A small image embedding model, trained from scratch.
Model: 6.62M parameters, patch size [8, 8], layers 16, width 160.
Training: batches of 256, held-out accuracy 89%.
Data: trained on histories of elementary cellular automata, time running down, 73750 training examples.
Rows from block 7, named by matrix and row number. Rows with one number belong to one neuron. Each number is 128 + 24 x the weight over its row's rms, rounded and kept within 0 to 255. All counts start at 0. Numbers have three digits each. After the name is the row's rms in percent of the matrix's.
# gate: MLP gate (model.blocks.7.mlp.gate.weight, 640x160), inputs 0-159
# fc1: MLP up (model.blocks.7.mlp.fc1.weight, 640x160), inputs 0-159
# fc2: MLP down (model.blocks.7.mlp.fc2.weight, 160x640, transposed), outputs 0-159
gate.3 103:134124135161129093157130147120182168135150160141101145137134123191112159091130127115089122119138117156093134126104138149105152144166133175132125102142133133141088161130110128123101078125121079138137111105149142161128147120097084122120141140091126113106085082113112123165107165152093116124120155127109154133112151127110107130084116102147155165183140148107101088126134134080109078126099120156138164115089109128143135160155117101150144155128151129130127128139085108098104123174133120
gate.4 099:121159161068119103129162078169109144151150110147142109111098104167158161152147104126161132139126121122131124124143112129110137088147139129135094153150088117142144149172086142120107070170133121133151113170118103157155149129091090130172161134120168128126103071087152133127106134076135142115129147134145075172123142116146135118095144146160170104128155140104103125134138160141143133136147119154136118139117114144097144151111144135113163101119142123158147156089095143132122134131089096
gate.5 112:143150155110154109154136106085160143133131147134147144093140161124102118116165126107106152137163107111137114110137124096124095133133106134109100115158176104173115149122148104156111070145160089180112184121127192132136119128129179102094118121112161129129119117093101128118092139108133104109124154121143128104127131188136120126138107135104112137151115138125162160150135134171185086086139137120100149142070086139141144135095095128142144148161123121128160121116117152174138132120123121
gate.6 117:132121131079122087139122199145112146124123121106147171149146121148148125121175146092134144107125071154126105113145165157158154097157138132162140146124130093106126110112111091115131105124096096160153129129119130112124136124077128109120122122182099159105141146121122132116177164155128122160100115077114119084133158114135108159118118105138131151169107116152071104098141118132145143118147098118127146133118058120105156114182104123107141150157160132131120155153115133170117128134154134
gate.7 105:178116182109127107159113116135116142109149137118123164138145147122155128148091085147070194120128151129157155140080142131109111168121110156118129123134084121132105161129060097130126111110159169119150125146130114086098107112128165128146127138125160162152092119113134082086174133109146177119174139139147135113138172149148110137146135149104136125155119154103153114137127099121141110152094105137102135111094113155143096127102136134142104113119121167104123149143117148103096137167105128
gate.8 087:144167146092071114089144179139125131091185165143149161119136084131145144114138110101101147107124171110142134109100137138176147090108136129172102117159114175135134119144098104149206150155139090130120130143091116156140109110111123162100150137070137155112171119119113130098123121106105135151161140129143130129168140132140091090132112107139119126115120143097123144114136131117183095133140162145148123118094102123116136112122102138148165118126114170131127147126125103145158165144107122
fc1.3 106:143118131107146075103115194154106207147111175120134101139090135123109127158129126160157126104132109107141142169151136142138161130115125112098123126151129107150135129107145110127067135166100154166155134134112095110132134149150115147113149123127125154080135121111121122150136125119077135106128128093114151137136141172135172106137130093142141091167088132150151149121130130157092117143113093131096134142134113094112140148103071120105172109107139118133110163139163126112107174172137154
fc1.4 095:157122145179110188126108113132114103102121139142140141154122108161117127131101132193150164117141133149134088140122117134152175156082143143142156114132129133117122138132115086148158164106147155159134128126107151096109103113156122130132128119115155110105141106112102092146122120111090158111143078142185128153147145152148138084169134145141128107170088122172143133110149134094093133129084179124100143106134081097145113115160160174137133124145081122151130104130139136124080135146145134
fc1.5 115:116154160103117080082090111116162141148104149130133214145165101149124143164122170105140118122142134115128096115107100120115152117113095101124124188154146116094080145111138107110102162151101144141096140111140108127105123168125088121153136114151095096154121108122112098109148172176125115098115122142171174144133109138118101101077154115129096136136117132150125159159152146138164132137116106135113109132142131135131119107151106108127162163144158127104151087150088106115117118135113143
fc1.6 121:126103136153126126122120158113165183116112134141101104114113115090153115140148097133103128126159107101130139080141113088071099082134156104058092141116155150174097109100117139118126158149136112106147177176094123129137148146133085096113129168144107091113133089134125113124107173139086117153111106150164097163110129145102122128128156138163114122127159112119151139129131100130108099119165148116101130120144131122110119132101154114092117127154105103159118102141134110062144115102105137
fc1.7 110:140131162154103119170174151130104145161140147129158130127113144124121085150133123106112094106131159155138144145144139144145175148118087158152146115131145091149089092124096103141137084098150136122138146121107158095111135128108132160133171130149140140138139116134088173076138097159132095134113100083122130118094137141082121126113153088113104134132112115127099156164144091156123094144066118137105124114131147096097156087117123111100134094138089098116106157195135128123154131139145112
fc1.8 085:162128079106102138123142065127125173106188152083066139110104108130107170103132138112090165108123122156119127139100143131128162155135084142106116119139103130147119123147161103132122107112132131117125137116090152126109071105110105085151132134159096155151135168120113078086118132176125159107090113110132132183124135116148105142153150145159103127152139124146146137117125140150106101147097085140109120120155106108122122133175106133149131140147114167123098150128127123118149110156112167
fc2.3 107:142121119163114074137155142153143132122144121122128124124120196116132096174155154143164127133084095156126118139118148096120118169116162116137151119118079154122095151143134146123088136076087108150119091085142176117159166130107166152130127142129141147109138125169084096117131106185129138118114155160146148155127115136135141141113143113095117136114149144152138128114107161129140103125135116091080143148092126095145162111162100113114113141165091132182132127134102080118111135145143143
fc2.4 097:126161129162157142114103080140129139099117143071148119123129131155134154096163143133086146106142105147162106141123097104099157089180116109077145147121128114174121130143086096125126126119061125126164081102132144089141135157133146136086112108128125080083101115126138135149075157138133118135093094092130126169105105128177129150149150145138140112127144122122166113129102138091142154126133162111138108114118077110140114134124117097105137150146128117151118128132135148120150074144092116
fc2.5 118:116113169119060114121116141148122100120188160121132129109131153137120143155131129132082146127148115121126104081110140087131098136138113138168121129169150102124125145127137133078090143156118142151138120129116092118134114159090127124183136150140111091163129109128122130155136108151152100093110159097146170120143138153128106126118133119151092119099062125098098107135080130125144123158130099102086133115112149155155122106141104091104137111124171141081085096129114125082140085153109147
fc2.6 113:137136153106131123195111103168116137120110108123165141118093107153154137126146105143124095135123146140161128120152149106131093148145135120160150135082138123164134137143118159163112099131139128169120135079142129113164110098114089120146102133109115128121099137124112128133189146105186139153161110148157158095121089157142181076119113151123122094156119134139100126136134119120150120118140165117118111152126160136129091084150174136122152125098150144098109096191113132130138172186123130
fc2.7 109:100116157131149098158091108146188140150136092124124122149092104120115110119107143136142166115105134116126115116124114131182126146161110149087122123124147137143131102146112156130111100061147151141148146155186125133118139179163115157087130127165145159143127142120117132125139146099113139124122109082146129087121100137129185093148068110159119134107116112148141139153118095124135128149130133143122145134146140130146165178119145135128127111170083183106153146157126150123112097164163177
fc2.8 089:128130133129167155157123126103079137125149147105108166128155105115109166121142160146062166156090135169123138145147181179117142145114111168145108134139155134106122096116085105141137114144148114129108094116111138132114125157156113138145116112120172110115095096142143100118116135104125125119125103151150124154118160130103114119147148150149134115122109115112048162162160144149098114110137124145081135164148122097147101166112148073115183128144125121161126118143134159107149136097086143